Rows from block 3 of the audio encoder of a small contrastive audio-text model, named by matrix and row number. Rows with one number belong to one channel. Each number is 500 + 40 x the weight over its row's rms, rounded and kept within 0 to 999. All counts start at 0. Numbers have three digits each.
After each channel's rows are labels from the 100 clips, of 14976, where the channel reaches its highest value: "peak on" is the class under the peak. Only what is clearly more common there than usual is listed. The data: synthesised sound scenes: up to three everyday sounds over a background. In brackets: how many of the 100.
# convs0: first 3x3 conv (encoder.blocks.3.convs.0.weight, 128x128x3x3, each kernel summed), inputs 0-127
# convs1: second 3x3 conv (encoder.blocks.3.convs.1.weight, 128x128x3x3, transposed, each kernel summed), outputs 0-127

convs0.28:442465476463481572482455445495481498442478484484525529471571524584489527523537545524531638448446547516491494508483468530502456502439539467504480479503505489555458487558499471520506454458454505474457443465462489494463480506441475505513495516457492486475512492555507514531491434452518541521487584444477464489580468562389506568472472549504425525429511517481469537423500557509530526443553
convs1.28:482601511502493506491519502440424593488485528526528479495507551484478512541583495550473457498517503507418530439522541501522557544437543482522488522533485529573498423511541442499468508529472502523583475510389448569491507541547514524493501491530520491493522506524475468475555524436435542542430468446488503397512441542418512506516511563530564509493459528488556497502517565496476464486524
peak on: spray hiss (28)

convs0.85:498493493473503513571557550515481514435507464460495568484486497485557466552542403529474535500496481548496473436517538460464439433538505541570504491494496439542515488527541461517517497478505592514533579519486417519484548495484555518490431516473507466542535572522569574467476566452560540525519488447444467479390513513496476531564530503514508506465463483478493506592452478489462556535542
convs1.85:483547503400544440432494407471429478458444452499459522489523460499477485509448501557494441488505493458504400457508532550536515457515506497472465478506461450466595517516456561402493534493486631544518503561580400494487534508501554483533500437449492484500474473549478467478473492412465490498487503479413493499495543499504484474474517526481499462503497463489504452500485499491470503449504
peak on: beeping (35)

convs0.17:448509584519448557512506447467507503511502553480528581469500497532522530526520489506563548491476480462446483440478446568505519414471479480582469471461492516583462435547521541546501529506453506442512590429490487502543417582438483591457499519488472515435499484500452548508521503509544480477467556479495515509543501459493527546505551535495481499421482438442441504493502468498509590470501
convs1.17:504472519461484465544461478471469542525517513561517501536562597528465518556550516537524502542613500486431491466537475534489553549512505491540541462458485533517454537496492435544481463512505474568513582488546443479458458477448420620515475494560540506461426597575522526431471463494544551514470493538490484486517490508506476573506532473521444463492493476498471489479507481494579500461470
peak on: bird chirping (27)

convs0.64:488456489493504506483515513456539457489522566551460605516540517479531503527441491511565473503560543436454485469515488539505457474489483523502495458493439578533565394497449504502508489508481503537409613436462500485561467574439513607481505565471476504450487515415505480456461491498466511512533486476459514509524476448522458531527479503515469452514516469492502464473521484512405558532572
convs1.64:517504534528459435519456531488466507542495529451496508529451432559492488524467511488536508494555476490571487503434443479514467504455449482509474453484504538453498570504537542505548577508555501453434577491465467507515550422494556618483425510565515491461543484482492508412452503524465476514448512485546455491476512461462463547469416499495592544473477538474517543550570539542549539474514
peak on: spray hiss (43)

convs0.101:470470477535503521502480508531577474479505462516565512498552488549493466498572539511570445538450517485489491502433551491453474592529473468544551457509530564578462474505560546500476601485472580534537482420459489470521431506476469510445526478465451552480530493466429562514556491484502481500474553445493536550419500466457470509495500483452480480461471430488485505473487574417543544534524
convs1.101:493422512513451488486460518501496506510509485579539492516464594481512587496491458552527552504441492570508453452501560546515450584440507466526523480501450492424481516524420543480533487469443455451431512496536471505513577494509460472497491480492490424485516487477472576463588496541503438473486454522459513569572510512565445438515446499511505434481562485519497551504451501488434452479495
peak on: door slam (50)

convs0.29:502462414559597539479489562439534469460478532535429482497451551504489490477542505474569487478456518470449506528447474506505546469466518553579493513464544492447370480453480483483481494511490492458480528464578510488427502532501503454444447491456504468489494529526520438575517446475492508433562507500515480534507473494476524454497453532503498484442517504476498425499521493361541452523473
convs1.29:480354552481490542497469515487485496495449471427472507479505495547533520491514501514509535494491452539479451509449518458467474505488527473596512522504521520485452502492520535557576508487515511441550492513466471483486536458558469501504535503544510505550489538549470468532482471475567571377482495514559440524482418528531499513563525546505404469565531528452475488609479485527430430498512
peak on: laser zap (61)

convs0.15:519484495528502459528504478449497386613497494435510524524461540459581464521454506498470510458522483550534488467472442472519485431470522408548507519508529538562375493544449445461460456472499465490525498503505480511485501480459555496521500533508559508533518483435493455513531527505502457518388492559513459478449419524483508541480474394473475437503505572466533525510482502498467502507546
convs1.15:532501465489508491534537525491495380613555506582495437524490523520551499518474508456528475421465520570515490515500450513491519543466515530489459485591507466480459542513536524526492540533480490518545492478515459546486564531529507428435455517500499541508491563442437556520529482514540438496486529531545495610491515474516517551480477494488484456530561493484497381475608492489498444481522
peak on: laughter (67)

convs0.50:512482504516567494536437543465495497484479537488583514495451490453489535533471465471478503452519524539530558504489500543503514407466528583453473466481490498422443482511646502468461528462484414461491517492496516505544488430493487408512478528540456555499468484444488469520503523466502448462520523568507527425543563423442480532523498499449418476545530514480465515533549493489524580455520
convs1.50:551518466504551457475518450484455445555504531524486424475499486471543442510470464465482465518469486451443560465527452508533499591571506495469494484521500412540478463486552550601510540500485480467541498409537490444420514490517461577492505564497467472472543546460484495518533549481521513449510499507531464521466538498426585440435499442542453483482512504455501538475594475580511501515499
peak on: laughter (47)

convs0.66:539549487523480461499573554464451466472546435508495554506476534485608449495512499532541491523534525491474489445460563460532531501453440494507501474543397549445560452506464454499537482424464469541490517494454510445549606503538486539501456526522532459503489499475531476413441522451516528520445515469440487549538565475528441511563523498467513485489513459494608555555525487502477499471479
convs1.66:460534502454511487496492481572537517479559540511451533505472519575585525501491469553525573503503411494519474515443534469517541545470573482483504470494530454463511510583473487494549589448485576458472488480483461503480490442493549488471537550437477520552456465464473474484483451501494515426524461474485428538523595479454504494464585572544469444475428516492569522491524528560502517457551
peak on: siren (98)

convs0.2:479483484434520469510467429541557451522447517401516566553548554460544435541534440425525503406405534501542475518509487498499512526503496496500548448521529526543554461439495472524479516443532459497456432465485500498479488527514535471447496451527481435455500484583495599501562511485437506479521491465547563527525552492523433480461514543460514443461530502493546515565505486516476440533509
convs1.2:549498517527495496539473537580514518539496554495454560507480496499503415448422477461495417467564510529489414475523471500539536451457519499533485536520449500392573514533498494506529453500464507491494537430515508511469524474480457492441482446553517528497513500464485576476578522511486463397507461449532531522494559534506452456510545463494519490562521552522522432522465544494456474475627
peak on: snoring (25)

convs0.86:484536464484510444492480500405526444557476481502497533467506556453489540472480524531473518508491491491509488497478464471392482474529531543427560525533494493522536622569509542557473463596505567463473526508528510466527524572473493501388480373514481535483502519569488515500571494495499484519494488460468448453440510532466492490500507500505544438462532539487551451568527502483573488520479
convs1.86:503488516498463531529546533568453525466492455539444476460512519557467525478490476379498558511443462513588496518469506473474532526476517459498516448537458571477447526514393519498475412544438470524489515504477544533511511528524553506538480537468435474479454537549450517522527483571411439519464513518494511475528490501511442509506511504487452512572467572508406525485546472546456446415514
peak on: glass breaking (35)

convs0.60:535509485549524412530470518482512509495499543511480557451561558534455489453570476530475573477522445532490430501474471486569531523488471521542465436481515461509440550499493498485475493519459541509505460526505480476396414497477541311475419459477467461532501529461440545518510475458467482518509577494507515488515500552526519517520553508518483464485508545431504445516470449495508538481531
convs1.60:478529556519560463510509449547505544519483416505504487525504574456514504429499491574497514449568503489547504517497499427527511524509548454476521393511457462508505483510551508504501464508492539598619432434513498500469468606566495466528459515532519490505472443518484515512480518446589503477484595541590499447525453519465499574525535532500469515475511501516449515524521519470527455510525
peak on: laser zap (26)

convs0.73:425483538487427460507492482503456468478494455463479500512493468541478483458462489533512515454515500521496529493507591528479406409493479476479510443457458507581423518501739442456486502477442543484546475502525548500532533522486468514484503506528540462505501560504465441534454430488443526483544486530475485507462552513507527505458489455479507506491483535466510503495485489530470489518510
convs1.73:497481498516533527449500487488470444517393462634489487494460475461512510482467504522530534499489534564526597491457483492484479461483503498446529545547553512465534497448523546463486524474517472500547498459472458532507465507524485474538509545455528473466545600597493479472532563510480472433541521468499521495472575447520521512507568422545415456425415538474524501477500483566558500528523
peak on: ball bouncing (26)

convs0.102:473557467497459452543445411499465437467518460497509536482503438523465524530483435454577484536461467489480465469529491532507515504536435514519554461486540465527588539589503440497457495541459494459567567485499493489489529521463494527463574533417516441509480468521495477512539506503554517461536574435470524489523542530435528517449477508570458389424568452533462516513535502509525497523520
convs1.102:489614470514501548465513423462470466504498572453426488458465535456516485428561473572492499416489506481521481441499537531522466529490517517450477440501484446438571428500469443462509476545499531510500496473500485448470474451493527535465501520497462599469558503468502479545495574506446466512526517473502519440502487457457468503510532596491537512525497463506555508464490487592451517568587
peak on: beeping (27)

convs0.72:513486488510506499496533480520497530472564527539521584472519471502586525475532493498545492523456464490507489404434455515520475489504489501425517524540489505423480419527461481586551525421465480526486568412462482481608495476523493586416523506476528492402519513489524479531507486492562473449503471460459437559546556504524513441517435495505482490420499511556496494562525533461521468527508
convs1.72:490526470499446500404480548525485482448430544467469479527615546562492476522457479496549524555483481520531558480518540480458416497431527524531551498495556444442488510521489453563502479448512525554437522478472483454500512432540463568469467457489456543493471440372523571521466447457531533495530478505425481421482548530528444485478486530473509446519507505515510521513448500501527494472479
peak on: siren (68)

convs0.30:492547538566503475472466485469487522603492559467556525508482518515498523504468524543477522503506490511473546413531483559492492507454524502462524510498486476538523522465550561588422498555481488509506506518471478440477495453515432544495430421559493430520474540467434512520510417500506468507424552542477523447546488410506495493497440422481505378537518541458501535526512526478474405514504
convs1.30:507481433453439542471520489599487488517471486552515495486468516485547507475496530384506522514481517500541478474566470467552500540558511507496531412542558488474464555480511482493466389576480489529515561492596497495495523470517464530472534535546465505473472544476537460500520416501485495506470553529511476454545459596470584512473524511558568451510412525482543541500540502452482523513452
peak on: bird chirping (27)

convs0.58:428525468449537547478487508463484452483472522459528474588502465569528583557439498420495507524524540493489517460573495555502475524449503500492533485472540491486450557532535444504487442471424487519515561492480527493516462526451475497533508501556494478520510525438428460559513483507515469499547489487444455430485438422519457477526518473466570532559592505502476390518529539458430501464549
convs1.58:499470513597571488503491550492561494552533511531470515446500517547455538512474560598500553516515472473521466511481411548451541531471463529508509438446462468496507461525554474556439500568447459408437466429438518529531521501473458482435508533564536527553515523500504525526513536542496486546546477497561525554498482503529467517498502495514512601478461464536542538527528536510585537439459
peak on: water drop (47)

convs0.22:502510457507503415479511498555488448542413452499489514477575543500473529570581539459508517536481474565436499469496442483408506502581510565490479478499517506474489522473520483479407499476491510527498450574478464517497507534590521472496473495509526480527436493486448536514474475481514476426449571480475441491457500483518455507465531443460527512496482497450479463490534383618559498492455
convs1.22:453533577523503489486477508479466444491453478507485528529446530461557494547551501498525511449531505541528523472429387490493494508489484518497464438551575457510483507442547424543497487440502512532494511577464528518500463549536532438505507488483540468546487483493461524497509460483516389491526535467503549526423506495485530472422520482524435557437446464501445470525481503533525394520621
peak on: mooing (26)

convs0.36:515478474509456466477478478537527440453441528422480520451497476551489432477454508511522507513523480402536510494469453500516448482506530540455454494523525471536604493511465501537546520593532455530405486510528495433531560467490456509487504512522551449491453462520518444481574455510447500523463442419482573497547465563499539516518456499455419511482486558448413486514502433485522446518460
convs1.36:455460498490469459478513491483544494540456518485473519540497476459497470483470480528506508544481519472562452489470516497417410497522534412464493497444466564577554435476562449515537431537492468540518539550592458521483517545538482506517472483550563474489487524577475482539495421575475515573480558573570449458521542471485514497494496506524488485475508471441523496530525528424552438493594
peak on: whoosh (25)

convs0.1:474498475504500503493621543475463476508446493483469501462544517495556413522529498546546490449505509417467441500533475489490462492486491474467485498525533523409550515501481413488395501472497473521546502483556531575523404501558494502525532611500476496453523589506517558451530457493469480419499499476458465516552465455514479469465453490555519458530473445475478478511525458462485440536552
convs1.1:498469539570496540503485509473561488494619498424602511513471477570491569538519467435450533539492523512486561485476504459481534588472510505518554504470509426571463461546478535573542499440514520439515497473467565450553484487494503520559488491469525483526504428506535490551398546506504537502489458495520523447478440504472544486468506519469398570451504473541459499472501528505517497503449
peak on: laser zap (34)

convs0.110:460521460510468499484529472504506509471492450464574464494473460575440540478448506554592497532454494437481488487547468454490499463533513454503553488497465559425456457502454517545484513446490498447392470442521560460455432581486453488498564523514529516458548443552475578512477490494431486531558519450521539469475451479554534570537497542505402556484481473502509464483516506526513555537511
convs1.110:511485471474557501496479478574495507518504557493539474573463500551433443527510547561518504544441528463528557537528618512499463489553458558551485531469488483492476531579530471525477490465497515553510485530561460446500525407486481510478504489493513472483546506497504432512531581508548522506463474454464590487516425551509473428509469531462523452561484477562506523404394507545479486481496
peak on: door slam (32)

convs0.55:472538474460469498470501499447473502539457570506555602546546567477548503485501467529461496481511464462522471476508490551536436493509492476527457435484445518437460539444494434538479449472476507504479606468454543503568525524443502587480509510468550492533512529552497536503514464551518565504507472443537526469502625511552468421442551471488438489479498487516477509480537529468456590519537
convs1.55:551535515522518489558441568527545504554542589524572561564524540513520529518535518558556510501604492541532507513454580495486478503504505529464514502479562548544522520522583535474544486552439448506490525517551508450568605437474514536534466552499516475551525537544532444500522506513545464521484482497584469478495499529490460557523483462534536450445513495577506523474524579520493553481504
peak on: water drop (38)

convs0.99:420477433524519503565470392537465459531477518412548516545516499533500490498496515562419432468445541439515471463505494509502529521457463511542580462486578480447555446480498467469504402466462506491508467530426472481475523512486484460508442492468517480518544509514492543492475434476493417502478513548489517507491575482516431534459469533499405470528500541580475537532490463556540527544506
convs1.99:541521463534472478463481530534442498534522463484446520424450490539534561402469485503436471536502482548562502499509433534506438532488509509495462509473487473498575506519491455427463570603489498510448522527527470489484510505426486444481466446495528502567403451447583469516493427531529524490516477497466489527491530502492493520514424502497566480543510519439534508513414487590452453564473
peak on: thunder (55); door slam (34)

convs0.16:455493490497549512503466463494448537546531506468513483500497488467425551557492486448501495487543485600447508499459496557475514533455502496448442541513545479504458555532574551516444504485527531485462497500489459571541506434462569468531459503555525540595494494483486568528441488438506535508375490493540531502518526530404588470497478525435439474474506522440455541487513508455467539438522
convs1.16:472533449439537486498497456396514440499519470557519488511515489422541494541520573492437489489595496414489448479543506474465539503523449457469481594519469473572491527471496495514474521535502513501510510521538437480412460518546479531420457481604519494458469536548495450476492523481508533537525580522529500527466556488540493532460478530530468519467500467477479547511577399457540531463484
peak on: laughter (26)

convs0.104:445508494526509453471465458466452505522475554494531572511479529495493514502464475443512568510480526519471489503457461496458473439519480435460476420487518471511469469466588560520505516518510490520504528504507508565528472540460498501601531527509509565451465457540436526445441484455452549545524489667506436514461427483585499489523507465424486525541482478546530505446480469431486531542501
convs1.104:510510475408458510448520497485513559548543478584446479458535562420560528459557488497489481461458565496545504552523537486546491470552517522473419502522473537551517510544564568478485528548487483493416494516524479495497496452519514494485502468513535513535499623489465519507526500498533527409483466457489451441517467452536485497442473474432489553463489443416482476474565503501534549524411
peak on: laughter (54)

convs0.37:459528513494444462451639556418481551479488497495422507458521591508512514522489572537552494428510439489490540457434476495464488417506533457517474521523450537548491505486513425468500541445420461548441493518467480490513493498544510506542528507519532540507517436513518474493496477510500480536564540455497508487520493513542497441469462483424539464557530546424607538469534532467510501475514
convs1.37:495479444553481496500554521521532507417485519449580539504498525592485543495535553506447552560533453575532503417460510450466494544477471601536554469459516433554470472474533536498576476528511536483469502448518513513520510447482507497514508566527488502535496398547504515517450593464477507482472497484531465462503456448510509497509527486432381502521488447543455520481501501523474488508418
peak on: beeping (33)